python train.py --model="image classifier" --dataset="rendered roads seen from a driver's seat, with toy cars, trees and houses" --train_examples=145000 --image_size=24 --crop_scale_min=0.8 --horizontal_flip=false --translate=0.12 --targets=["line"] --num_classes=4 --arch="repvgg" --norm="groupnorm" --activation="relu" --weight_standardization=true --depths=[2, 5, 2] --kernel_size=3 --stem="single" --widths=[80, 128, 240] --label_smoothing=0.1 --loss="cross_entropy" --init="torch_default" --optimizer="soap" --beta2=0.999 --lr=0.0022 --beta1=0.95 --shampoo_beta=0.999 --eps=1e-08 --precondition_frequency=25 --max_precond_dim=1024 --merge_dims=true --one_sided=false --adamw_lr_other_params=0.0018 --grad_clip=1.0 --steps=14400 --batch_size=384 --epochs=38.1 --lr_schedule="step" --warmup_steps=720 --weight_decay=0.0 --adamw_weight_decay_other_params=0
Rows from block 6 of a small image classifier, named by matrix and row number. Rows with one number belong to one channel. Each number is 500 + 50 x the weight over its row's rms, rounded and kept within 0 to 999. All counts start at 0. Numbers have three digits each.
After each channel's rows are labels from the 100 images, of 14848, where the channel reaches its highest value: "top examples" is what is common among them. Only what is clearly more common there than usual is listed. The data: rendered roads seen from a driver's seat, with toy cars, trees and houses.
# c3: 3x3 conv (model.blocks.6.c3.weight, 128x128x3x3, standardized in use, each kernel summed), inputs 0-127
# c1: pointwise conv (model.blocks.6.c1.weight, 128x128x1x1, standardized in use), inputs 0-127

c3.60:434447471466440550556471490545473518454550489526541479413550551509469480489436477476528581533580587499505423450502489527513537567507528594507525454502418477466563574510544465534444362534574450522545474497536466473519486581530547464513426595453519477467519466381429538492436445466526544377515494429419540450629581488538541543541545533450396536461531478492489520529499476585516448445491
c1.60:530421428502552542573432496487475529447488538503474444465550486493538503446420493460611461510497541480480481434560566490452519557532544519508441442523426492506512574382561468413512271455559542569445461534507553602420486473547466458488491532462446484539502529479530457540508554548459447467494525476492510538501592476548538547530536425523493494408519560425488502468543450516545439482585
top examples: line: no line

c3.79:549532455533486443437566543530457551455536562518468483460559561528494570466592461476489570420417471495497597512455445479491479521464524592465440519574613521499507514514541497559494500462610605529418491400520567511521512503504422543403487342442564475424493523475486516470563515553592399526424540566547451568498469455484457462526503474501484507544455499483445503516478533442508494476404
c1.79:473449423512507519511572471480528527484463577482502518501500598502516501578442555585469504459588570378471503484459535429559485480549431555473451493550480545489543614465585527522509555403531498561506524448504505518494499488475460482477542257470472474481452482443524468400512432460564580551557483510452457445434521526527499496582535442553486526531498463458518533485430424492500566530502
top examples: dashed white line

c3.59:495530505490458522399550492469681483493525439327439551500525547488465534525469501465524524524485567594387496482608473592468510484518510494546448451563488473570537398476456531393438494510643497410505547440518509454528559573562571460452534493495494461469583506529461509504469550516535537552452553522465517456540455524516478524540440487520590491552504475472516552497498481463471460468510
c1.59:448467459480467587456528530445500505447537473412418434439488551508460494512471454509504537480470574489503485478542552619501501613570435520596473533544441494451522567479518460599353521492449515486454499520616545487409534497408526521529611504510474602532465558416569496521472621456524525491505458462504492447514531482503452522469506506459495540557419514540603434502509479578466543549476
top examples: line: no line

c3.46:469523535485540553470527521485542492553576513462417588448618508492580515515477462493479507504479421595519441521491552405446473493436475595467511354521505450503515475451412560516460462407511413396453488454524474521531560497611509529455540540498532541439513547637485493482450514499496536431507437515492475497449594547503534479503469499541415501593535496504612549564541497496480406512464
c1.46:514413571546544474515435605450459465475580563498474476540537470431527468441499574374544488571516397533505550581443537482542487499544476483451495497451466453537473536552445471459527453533505550442486471466545482442468505507551505473480424507444515509513489460460566579508448640563472482576591428514469471469476589515564462530535461423556472516574526580463577584509484422530451413437569
top examples: solid white line

c3.76:498530515477504548387607487506469578508516532549562546428481490532646509470386441412401580478509505495513498530553522448495506510511538571489578521491555548459553532446479508530494511411484532546520477443523477508424548494421520416349574508487521477429454471451568579553570420498527480513473490464568545477422576537487461511515501473506399445478554481457422455457532435451474515493455
c1.76:493544475556593444405570523534514618432544440482517507517479466490502527542469494484537435548496521443479589531500466439448465521507574561541554562601478541562513570537416523553518401369550577581551512472512526497471535457496509340547427496422395540502480484513518567479492463538585501439486499606565581511533544491517472549492509501542519513443537472440466524488438484498549470497557
top examples: solid white line; bends left; crossing stripes

c3.66:480468583460409510523547482447599473474567514477529530446419504549491448508517420555506556522535481557635573595523507463501469475556548614528549589489473468486496612510404450407523440531464474512573418508467470460445513512468511519482569471498408456518534569495515538583479539509469481490476473475437457575528582441595565529473470529472432464488469486504564465515520505530447382409470
c1.66:428508587471569431562462521474484447507565486518519537520405512484505469531439492476563549561516566518533539547320551516511489485522527519536500477549494446478437538467427521476474436543426422497567411500529575552500529425489481525542525423489425420490515572549472591491428490504514505512545546498536485588476575518596436520480439542516450437544423467469550562604565489558496454386481
top examples: solid white line

c3.105:589568516500540597521560427557508441484450494511456559493459469552504424482502403573513505530500544550478490655435512420480513545510493476429492542541532491464538449525496544481563528580430506424463470499506515549459485485440582478466478564513548493603464481560504442521505471442430536527445518457600399507476426543470545414540413502424612517482469586525457532544461496389486499435473
c1.105:501516545497468571583508455525458456440416456520432588573534428522445406436528470467504513477536493510449578498524495561547494512511517434458514482566489496484513469542422417521574487480489527514457398506527510546504479472469515477461549578470463498648440554537534554542522478453547534491554522488532409527467417438289477515474405502510550470515499632488497518489545484429504461447553
top examples: line: no line

c3.41:540521463480520551562546447549429405554523507495527478547645515515434430497454513509464476447447541573390424431528509505526376469575430482512553466556487485476443460572535515503503395499476514495450388532581417464506518491447624511453557563460566513551420486474522490593473495568504458512525453451511471539553517543528472518474489526472594500518515543574425491541398521583507491505491
c1.41:503505515531557475481569501496461497494495429430447521540451494560505414490415509488488460456483453534468484422511477454453373589554495548496495522458447429408491450559506474488499443498467428535469513535563507489620504520397565477566613483524537504549513447422549485527628501516514528477511560439582551652553382513551529502499525439507593559485458472538528564516497476578495545557516
top examples: line: no line

c3.27:503550469493519487501540526495424460524588462492489460504555508500520502507642548306434543506471504493482484499520486461566515488507514462499500437472483471429480544519457491463423511562502391428405523542461599556477508448486542495491507510459522508624564486574558555583460452508624547529470415536472508538522481593569521531513519447558458484496521445536399602518497405488464463549490
c1.27:606590414633471508511569479464476551478540592490437425514494533501500480531522584400469555427541584456514566456492487530583509535492521524580535511524479593420519468511531452477438480468479515463485549529545547490508495526575589393605551515532545423596484443491487590475482493483480542587569409577441539484472490492550511493489554475508505588541414547520398509485495505523494508497512
top examples: line: no line

c3.93:530506485472460530474608513522513482441499505487469427470483531603461485530499486464522500556538579422533467427483483507469469513596390504461505468484556532495538464531487497480519496511445541493453485525521459468444488513493565570481583469502520529457512437559482462458453453438426491587460471430654495465434516522476539504513477639473568399498478451584512707501462403546455558507495
c1.93:518508475478518473498565469566354540513471541534574479463481492564463456521514506555524509530502583465483438467507462484494506488548501540468435413473542543477429507544484447616552516456540431486602549434480428469503458496521568535465527437572482513489524521567486485511535485556315500442563371477552537481423505498501499544585468500449524489419422484538623598567486432486476475531465
top examples: solid white line; bends right

c3.15:523566488486551573456460481602496581506509429325471501420568483501560481522542486624488537478536486495463465496463533368469551552432515497554595444444446472385427449531434471552486446523489478530523477456531474516559502464514483547504460413427562502475494467486474571473581511539526546467548549462545470530582514497503589497528477464462535448520475454481522483447490583613508574571526
c1.15:585452451515567536494522459589578540490524458470421538478568493524507501497547480542480431373525528495451421400525527511553495523328541513493569518523468539533469481526446467488513530501501541524515422503487507542520529481554510483516498419495517518524495395515491500463573509386450556531516469542396494555518317538457512460497582417514602467487508527497565532529448553556527501602498
top examples: line: no line

c3.119:489456474496546465582503432497559405459544533502430557500469536561566579444500480598455539503496535589508471566486463369614412529412537458512467533521448541463616528462483504478500556498489495467423523462445507579513516513451492472376491489566560548467459475512518547498519482437413576484513576473540404481447470538599485476497518533439490562495589515551415416539439496530494456476470
c1.119:580515592540521504566450421496565512517552419441429589505553522537552528518548434552439431513527554580564428578518541459544449454374485480503456496559475463424457549460439531494571501490480444513481519472525466474544508517527585437493496528513588461521492459490535566475469492489482559469495534468444487461546494513502515474478539526553490519556608532575441312520427427479559414572469
top examples: dashed white line

c3.20:523425523523442599462564417521506489590478491516521486483459525505515547518552484459465480533498487574535455424647521404498438522447497491512589465481503438449465518534516517443447430459600440439471562519471529498516467529579468469546424530464485433553465480547510469505408478616481475598466484569525473487480425503462538441470592510515518500405515548566490490579435566551572422583589
c1.20:495479524527512510498504547518527463513532458523648549587399370483468452502534555560524558518441422602485497427521546468528486536479483482489569542460558479467522530600416599427550470555502430470411545529401428532532529447505448564497452474503514432449503561481571492557450531573407449506598534562515451489480479486528525503433562563544477512386514544515458479531512500454458562496463
top examples: dashed white line

c3.43:413443489495558498519442612434498455422489502488509529582468477472525543557462454452492612579504471520456548507419513448466473542455532441562472518508542575499486498543445567426460394446363480518565503501486508575530581489506469484505521456511396470479545593543516485524442533441519478494454531481570489435459570413577509559469587563507436453578548467454598521520493478539460560414529
c1.43:441467566500565463466485619501427436439432528456449478516477542424571516483464513541528495534497416484516515577505505380473458524276466441531495391488503513515494530504406540516520396455389528531526481484440432488593461503474504517501538425453432467476459478540482487490387455506539484484478512469587503469408538463539465481438497512515496453531527510445534529456469444510537485455439
top examples: solid white line; bends right

c3.35:461621471532496537560481557535461439481434477516498458507486514395544574608424487434518489533518480499471423401446583483581449533456528427485415554628515442472455500571482452478487440454460469571484575474485461511539448466522498460557533533499523542414565471480482543533499541455456488457455568484556566477577524487583474510441469579435497402540481499452446443513596448552522601499499
c1.35:407558493483489590496509518442539505509475496506422430553466508410486485479486497431564454532508547501471211462406564482507556516590529518490432523589450417457505497453471507406493512563512445510504513471487551536553500517441472530481503493504491451494468493449528396519446511507461521550388501445504450517569528444493467511525524586526473425477520555429499529472510511480514498539451
top examples: solid white line

c3.7:440502372501493566405430433493395547490533512533500567452516512460543486517477470415521492539503486508439503520579434451421481622523476523531525442470511509538440516432396496395498418577494494608474481580457448553580522528504518572497416516481435572494453460530572479505526531534514466563558507445492491392538530548589533541495517486492508448547511482501596522498476579522592505575549
c1.7:464440414408540553500349518507475444503498569427507484516488493518442523502526595522544517576508514520524462546579537476435455469514453537469504563501450426456557518492592514386503374527449494535559541531447577506518500562479527526413559475524447506519493445471432464522474492628523418568458494494537460517473546605570492501438523447505550454518534547440587508509530480436530405481587
top examples: solid white line; crossing stripes

c3.34:472483523557513459469477481485560477412550478459496533459625602460436527577522464492373532407614499460355475458479465434486511471487530452511451433542577502590593473481467569354488436416552476485487527524426516524522502478511533484451562532504454410448540533527497538538510513550482506414445496497482521499615494487527461548471538501551493530570461496491507540473563465594537534517549
c1.34:531500516550562516526510466440561488527569447463453460511498553478505593557562490534464513493583491432392405515510421450499422544470540572514422383537443559598516516537397543452455510467495388469524496481486495517536514525437566535435489591477502492373470465468496593467507503518511562447521571556488538431541527448590498578512586497516577509477513543424476558409500459549519504503438
top examples: dashed white line

c3.82:485530511501571478551466494547513559459512574490456464468440498512562430512399563466479503614578537493584448547458509527393490492593481544527541452596457514487451476460433505482544479546484547349565538546431535475470506496387595472451474480492466494499557496451527543446451525503561522508423479446555503423472414484519478533406500499460545551498411562481447570573500584438539429451520
c1.82:460470566496470433547535512526588461492487510462432528510572523573532520514428511462473558441516598535522430555483395514521406585507430492607565465505390500488543472524506462432549483460506512415449514622478463545541545549440559521462473470511453422540487586432487566522505506482470534501473534433426553462601441448488535475580486587430532501464490566466512580555465601535556518546490
top examples: dashed white line

c3.113:521448563524461489517514504471562434413586462492359417474398509535459554549482533500488473440523524598511421524536512549609537507464471449537532560473520575471564544375502492446440496481527471370438483506478523569472548558479556504449468485528600498546540515479527600479513540543452439492463548541487489486470484590574485544517507494473395555467556599487421547452510559459499482517440
c1.113:537498491488418459526529545491533484405550452453433427450423522529443541510508493559491502513542538523480436520534488493589452473412488541470492526475480578447584491396495468441422564497556524485402466541436466560509516560469547487497469466586539481514512501513527569414547461535429475463458542517515505506500506564523492473521506483479484232531510555496525635453469577496497460519512
top examples: dashed white line

c3.32:505472421603487450423476547473605466568497496478498543556523519551507532447485566436482471460420488514458514324495479498529537542563549473452430611522510539511559458519498510496458557422513445512428542453593549586489515518455541499486479471554498557535456515558546526466478478435516555447497511480521478510454410486467563498542516563481472362430535444578520545548554373492479572549564
c1.32:535483476590512499490402520503549487640455479428468484493493452522565480514531490444444489542443360527504497394464441543473585513509470383411517518466494495518499519608506511552458454445455473516403502566471571546528482485537584508425454431488482521530509494500546544399484479408515567518466527530483473452513505490448508486462516556459445379444487453477458530518515331500501480431530
top examples: solid white line; bends right; crossing stripes

c3.110:453523604508531483531528528475469462483387531471535501455415559491473450511505488514470544480516555569501485473458441516528578521463491495422534479489465526424375489520512535525527424478459414378422542502473431445475506506521563490410466581466414455482532530538517523545456447606527394471406515524500510595417552559584543557487507439483523470530504567564448515468452628487577572500505
c1.110:433527564488531471544489592462462503509544512449526498547497494514517448516522467467497490514404509571538509529472477456519513523480523488362517448465527529374456489485475519499475445494456464486501552501532484477566493540485482487486540526506490520562598511536493582494516511572478487547501547475597513557390530515535537526465521191502573436442547505578555530522460518514527575490521
top examples: solid white line

c3.36:484504494554502513538430527547504455465493475476588446535456450506489428474505506402494455574463541551508532490395440574525423516627475480514550461469509407474413506425558508488403511505522427487499593464562546546479493518473536505473539535479615557486473567510519562554463474511548492574486550484492478510396526505474480519488436511484510440439393489465498655542636476527533575433443
c1.36:377504506579521440512478499531551495452461489491580506506432460470517506459408541435552511566410554546534476338390541517504386575542503493498466417456474466469463465438570568450492477469569402477503529455501546537481453567469472493468557473510546438468458556464500560551451477550568516495512461405539441549401468465543577479478434514519507421465432429515537549546560524474500464456526
top examples: solid white line

c3.33:479584488543469491524494509490603477523476478548490492553510511513488438447461427465595459415487589364434419526483464557472513446532422425517558453560500516504544451410488504627482459541521498469408523540508600464507453474527522568496485560580488534569500447497550513472516517472500597458642527424416439467549535486578493538534500521533463558366490528481503497440496494568534541488533
c1.33:384429551464537420500506504541630468510518517454433427586403489536487496449502422502487433483538550368501399484500477448495470466379454520571454455521429501488513496452476500545443559508428484517444473545549540556418506553492511468492499485500599560560522583454545475423499513459451478543487552586450488471567566532519492500477514562475544541578554477406425536410460499528542478458517
top examples: line: no line

c3.30:422520637545441450483498468464461473507441581541522454465495561531446461472464546499417426486603486538439529600432518451495492494454467564483428517488442528524512430555487595459534514508468512449498606466475498524635500495514482545538534473456468494489480550432480554414518513616533537522480507510626482467509483445540409562636551519576483441451516469435543422513532548522497470515535
c1.30:488484559492554427472479476466509497570487524482511500503616547508397487503507487538523504212506505547491457538445464426493508566408494522446505563484451490443498497584462472528497523493445500523503519517530449535537526540471539465501583571469477482503531500511491520388444566484405511543498517540551509460545418434416461456614558487530572441431487513449541481458516523448480511522506
top examples: solid white line

c3.100:543613521487449543496464514488465576633500500512506555497415462498513576444511427599518517461506520549466448591412468475489549525484528480587493422532486526515524457417502564513508477514451522449475602447447402488478453561525588551429499485493531471545512507488436579498540508503465565466453492542580334436478548508479421494505462522446577485562502497520453494462495521435466459422379
c1.100:562554469541568626454439417504471498500484559614424514513585460499456515396511495490611448446551520562498471528461535555549474461546483474443459591558502526574391467447424476536543496472454511493564504457485492467484471484540465493505504551429557425576490525465469474540554540526479520463540472479500345470473628547517487403515437509532487489566443471520487495448545494438421515447436
top examples: line: no line

c3.114:541426510471420507535542498467485389486622510462399577528462494547493427538463433518445561501460529665506472554526526527538529543489444508520585407526514465462495481403451555575466433470500523475476441510539497470470530471489524509504537568557572459630488462483495442563524466512493517487529373501519464570416501463656570480518487557502453560417502530522462542534473526490479486494500
c1.114:504503532441443478490473449484534529441563566566468463543522470485458471498558478537480493468495576549555510553493466420484608568547430536511535524476495493517426554484453455518473415554535466512422506461478422474494465603510562434496543545479447456582538492513543424525421517441453499533540488499480512591437450536529546524443424526535445528275479564482415513559550519466554379480508
top examples: line: no line

c3.91:506551510560592616556562471570579586507504536574492420403475576462500572489502467524512490502501502477467481474480554479515423415423512511433397478493486464495560492491450520512570507603455384520528429449451459497577436499531416509581512485518481502468516493471490421422441362494478516487557516492515431466507506475497439529532452450552553486568507488622528430463574559487494555516568
c1.91:563585535513558654517558575513488503446473554579482426438403586463467531412525544581523462452486439483561513501468483496552481468531495509494442464384472522446501521501558532547590561462452539555488454505550441471564465425604431486541521594468450420521571494522496582565429447442506494506441560564489512468587488429510470529522566474441498480517555515547516412438490517536502480550493
top examples: line: no line; snowy verge

c3.13:439511516480567557565431579482512544482474449437467455484451489451466386569514599540523505502480524423410578480465438518424431487508499548617477538470529519519450545550457577577441578494504468438495583481453538534526468454407478572507459559493443466510516461528542460436547603425443534410470529495486634397516480491485543509571499479479447466523505499514589525530585429522506475471471
c1.13:563496505583554437485455462515478577451432480548469487549464496516487547526591577417521507519503493498461477504491490481446443518423518580487451538461509508518470462544521513575559523510457448474553432502566630444582503557594554490557439458565459529523414366429472514505493601423419485531530447472484561540531425490515628504554489523502491481569523479505426474460511503470517611466617
top examples: line: no line

c3.86:477456652456497561532464460528442495505442490493596474499460451533497525420507529469550535398564450524482478619497526528539561462458479515511495559533437536533437572456513569362556398479453449554607599528463540540447489477557460515490484528628526448440509447358527523490471511507465440472508489525541452508420505471532564476552495477463499507482564488520510395483500530529508455431490
c1.86:480462476546526476521505483466420543489566489529470442494559499487445415482468492474510459459532418475431374624514498476573500545550461558462424475507437471592471508511415528436445521448437485561478553487472497455477458483553539469570496629528557433438575411318494486455534561488467565526449551485492521533470458510497529584572432493455443496544584461496551452493534501495525411508517
top examples: solid white line

c3.127:369519509551543473526510514460474439461484529414512398539468498517488440511523512472517574609486457589523525553522460499451608526458484512514473489494529505459480502434516562486501527540469520542545609510467527462415496454493549501556458608498400554518509519501474487487435504643507504531445556509501502452473533470607543470433482570440478367527462475485409459494487528408537479520341
c1.127:408472550485516461537424551471521420529469501453575469507493521491488526509514481448524555556496488539413469596543445457432575503459485581514443392543562524465445462417538522423461441527499364535531497462493507475455510487383524517531460611509405529520489499513507421452414476520497506556498568472554517437528486563559476539475491501463414365566474479526489542516507444493513509490339
top examples: solid white line; bends left; crossing stripes

c3.71:451467627423470474523509577523495515454513464510575549467366433442601466468511432431468548513488525589520504609501502559500439502573514533496459479475461501477468482421469597449486445430541488449551544522511567534333459463496471462473484526505407569489457564428488468551583553480495454506517539403572490464471545478573483513528498523509513500448523563503422481470499474486496381475441
c1.71:534483535363434461470500541492566503513534507422573532478464486457470560481496461457484541501430440616551626531561458520474488514477466463505512480581491564477490538415548572469550507454433418439462551569501518555411495436537499649434449398491460511524471585493506464530438542530527464461530468469540524445548538462577541547560578443492490443457532540450509448529390558455506459496524
top examples: solid white line; bends left

c3.38:494433528553514520540472539467411487536511489463512412579484533502547606460431537587488479534444458547570514493525356555488556523546493481471485500493467521510453545372478548519490475521478551596444560482493631523513518493465509527560474445511347603522476531513550397530480455455553527442525516527500496436465449443457527554527510568522559429509438429474597514591538430492523526543480
c1.38:506546527518590502455503480541561470569485443344571473551520522505502512488446523505532513540500557521474576411461279483482577554414495521487427501493511575489512488526528532473486445569518555551438518540527542559475540482422459529483557471531495500520461549483522401489497588469498428420556582437552457497526491444426526607530491454485477399532467532567549528571492467528503538492515
top examples: solid white line; crossing stripes

c3.48:446444543540557504498447531416436362493492575523523443510411556492492448453487447453514451536525511569538564581446433577521411560548494488580426479570413418364484480506502547519457429474420482522562536588468583532455508490504544490442495487521404530500547538563513540562437470535570453492545544503565544575542488443545542516451510503537502480544536474479400512539480460509536542490586
c1.48:489503508485577529522528515354488493434504511483526538513528499501524560519482382540516549603556425552475547640593469473459435510472552437566528367402505527428508488466515591421494436494403475455549509527522617537616515489473520560492468470549454535573494523583538523525462451491496490465520483528529542512530588421557544529460593541525486463503502475535532470526439539540523502480554
top examples: solid white line; bends left

c3.4:550473465533368500441530440438568495527470473500552598484493497554471541485485414509472480530481492592519520563516511429469361517502559606476571526456472531443494497447464514496622469488474545429570515500452450550626571548506522503551481547487442587533565502493604598523425544456433531561471489490413540488442436439444515467460545433490559496500459511509520504532470484553524503594448
c1.4:481464442501424582507521518544456521485501506518554598452494586437594421440530524414497457555519505571523525533561516482551452503447517502503497511570459572485502460487418580501593379505490428470543564437519506484496538434407469473491457537496418466499436499478571599518506576567477452471485468413496557384434538438404492593477465542441454540468532587497488507547549554560550473517546
top examples: dashed white line

c3.103:487489619402547464561478545454502462441517545523387523545427542475534471400563373498500569586475504574493548593497513429578524524422562422433451422488503468600469494523476498441531520430486543477534556462506451496485553550586504484451516621555489537462527549585514490509526515494557465485563476508559483572521413512528546446467506505484532519562470484453454472484492538473438445382509
c1.103:501530557458552453546440495472489464454467517530429505578472503418467487454545458523474508544502503483524584484471590433504540503534499434533506549472441515524456520438487572506508502527431452483513498506537462467567482551652523579497521526535493499476520484559498459548476532554473528460522509520504431561597190565538497534535474489541424532574476505451478483527500514506439454463491
top examples: solid white line

c3.8:481462489515493553483495406550499498463534453462567483526431493543512413555559436564516519543611514485533432459463518496492430496459450527617497416522475483465420514521416494556451491555580473425646479523556485499499474457474572539490444402413660470446558493564467523490541423630518521478485434423544543491549533518589509522458501548471473487500455594528500464538481459510506502500515
c1.8:479429514412424532495541311560509512428618502441493493456466535589414468559514528460588454515526514520454535494426429543545466480480490574486423440421485464473476547487460483454497532499612510470595468512596510522551508525473464422490452434456500508514565587546483525492501582497589549448473420490560577520486505501539491537489572545492533513515529525584424462547477537512499565480563
top examples: solid white line

c3.63:569503501555512410474528511570562508514513490525502559472361498528499470499446452559457471453489581527501451455490530536486478483497518522506476531576563470415514491475513468507506460528388369512548408506421523551607496609541445483477550425472469476561489515554520624560464523540364544484449511478463504479499543461512599431484483482545562420489565564482560533448525527529627485452521
c1.63:585480496440475383530484448538546481432478481479509484511402524533473495524518490516420460497543561556500370454536521479433466457549533493529470536553518460422470492477509525458482491478539372467547533528524544540514452543606509422430562428450423531557511475530489669404467520517468532467446552496437569502519499444508561454458521475468564376561506556500607470529517510489604476498523
top examples: line: no line; crossing stripes

c3.117:452487558432482524501487521536397483477495464567507561514463433513533462523514488509510539477435446568470604491588544491442451530474487517463552525498435515377480480417545499369510474519442467369437565522445422468510451488457465471459567514431431517584521446443553546508475511570434484556509545479594503549489489474582545562426509556510452588494502563481472406457445565484523498614549
c1.117:519497481545577522467481496454415525442475522465478509556448500492539455504525521478449543469452438519567486513515543474431482637498468506480504542490479532464475485496518475424539444484414545482502495507468453462540502485538439520502544511504503464495497470480553489452599526546471461483444572462634497536511495477527494474511557528452472556543469496157500454502511539524567509543522
top examples: solid white line

c3.11:462477506467506495538468494463545433453503563479416546532423481553538417534577569477520544450507565477508481563565471472459498486491570450557588487477445455451498496488502530501457460537451462401592442526519439476448585439462552515555474530540501500604548511493465517470491528629475535496468425500590477597554518562559474474613470499401388522630489550456454557530489495482489457397455
c1.11:579549472555474534541499444602503347481424507439484496509551543489481504524510476582527546458524474546489450463479431568464512382504499490529520515475512518428516489547527512538406432583524402447502489549510450529513543455437654572542498521469462498459490501497485482465532491537515526416497478502566444637543558518507507522549449487423394526548449589424439541455470568450462465415485
top examples: line: no line

c3.61:453502369508569496515510546569491539533560567444496530480429557498443550561502492615529446360494558530514563484536490435544460479569448518483473471488567521560510423622457500536505547416511559458426469454524499574530463525458411559508472464411528555486460473481519501542438444518541547501487444479428566518547523521459479595498530415490443594503480513460648492493506453583523501490529
c1.61:427587384486543479518514526501445472510501507407478536470462544486487548457527576501474482405582478505540465458542535390538445463597416548539510421477488523511505506427474453475501494356538532507481487538631569498457526423605475507510468425488494554533513492516550511435424367538471552579441496438488503530497577598482494518507513489542515551443548494462594495555580497536526494508557
top examples: line: no line

c3.18:478403441442497497489537550475430554555551549498528481383462459558428436502517503416502527438472526484501487534470462569475457523552546435533602464470518518440559528533540584477456491503455493414517504543504435566420562472534490498573440479369528504568479423471566596505457568490520518546492440473476449533548560506568554465552552490536514591407529568495438587463567491484541396529566
c1.18:439444520394459494468494566519540445463625558463469533329490470502422445473503469511511494407494492532461487490591505523515494485579510557492526458491568448396488487545509556475431529470491517460522462502501476552578424525579538407517468604477563580529504395442506556588450548530488508485448467427506473561460532546436525536457536480535534620436465489562501496553579562528517493500475
top examples: line: no line

c3.57:422450478490566481602480525461556538555510494423546530540475495473489420516474492468517440528444434450574613594358493431597385551510463509482469496527482469455405529368535500442497557563535474452513573565461586561454514566453492535436442485483521532455474549516577490530432492557552516480497574458506532580526523495545536543551499474461475579458478457460494533555522463577538454471450
c1.57:465482522477531464499466523517525526505502520491572500520476473493507474479514448510478432533486505491514564584384524424576441558542504523534489427537411544535382476419466303474539512544447446469495595537427607499555496592484548542503442505497559541412438523493517421540454482425566496484618558470404459539463486476530540528538497520502436546484475511491574561612499477551510517460487
top examples: solid white line; bends right

c3.58:485550510484467520556462517477493520559480473473461520471551462586399495554503566465604489414535538568501481514495579533475590514592425444565580457532502445537534515513523460427357481528441402407484525539554494549475478389505530581487504411537625529482536475534488526429525544456497538483502459402453522504515512596444569553484446522480444557573530425509456524475516439525457554495542
c1.58:526517551467435529541456400530543545497489508479520494495521472609397528513570465488529493437538498623521567491540528519474541468524460438467566477465579413491467513468440455215450454583489424468474423511549526486578535458420496512549467489504442502461494501513514524495399510552484546509446543444496484582503546469502449542559490472550457501468512554471500507462524512472544470486510
top examples: line: no line

c3.54:537472430560558559431533501537436460527465524511444455465445544536421536588474499501578405403492482505576516425535393569464590534600495605526456442523592509504513378551509521540457550523579493623558404516489546445405452479491506509454493496497449467468481426524481555461461499496490547523516489510507511439533621487466565507537469471546472479503528606464508464493492427452527552480518
c1.54:505488473477512509402534459498448399473463518483535458452418470585487527485562485486428501459405558552456498442527543546515552527463575564495465479510541473557550222498516438516539472502511455507512392518549546485526528480551514486466476556479404538559469507550461540439450528555517435449459438509504571523616544503486506485530451488532472520541475536449423500535563447459492532477526
top examples: line: no line

c3.75:495497570441496446487544473473508568429587527498502431552407485486410413509484490476483521503470623603533396464505455525402528506487443537532519517635505501563515477482487478555495473509480415420534521458455478538536562520507433462534450514428515452637550458479482517539396462515458460490544449497548470437511518571540492616524512571510439555501493587529405488505504526426523487414556
c1.75:546487533494450573520474500440507492506600471537475475549530565490483428494565526432494523417455576518510551471504371491561479561480460537476517500552505552479438548428489500436487461547497514461487519470539500564477528497463235504551522532469518417511550439441536478564409494582529513373507456498472519539515531611552488524543568561448512474463528500469520551509519473463477563483440
top examples: line: no line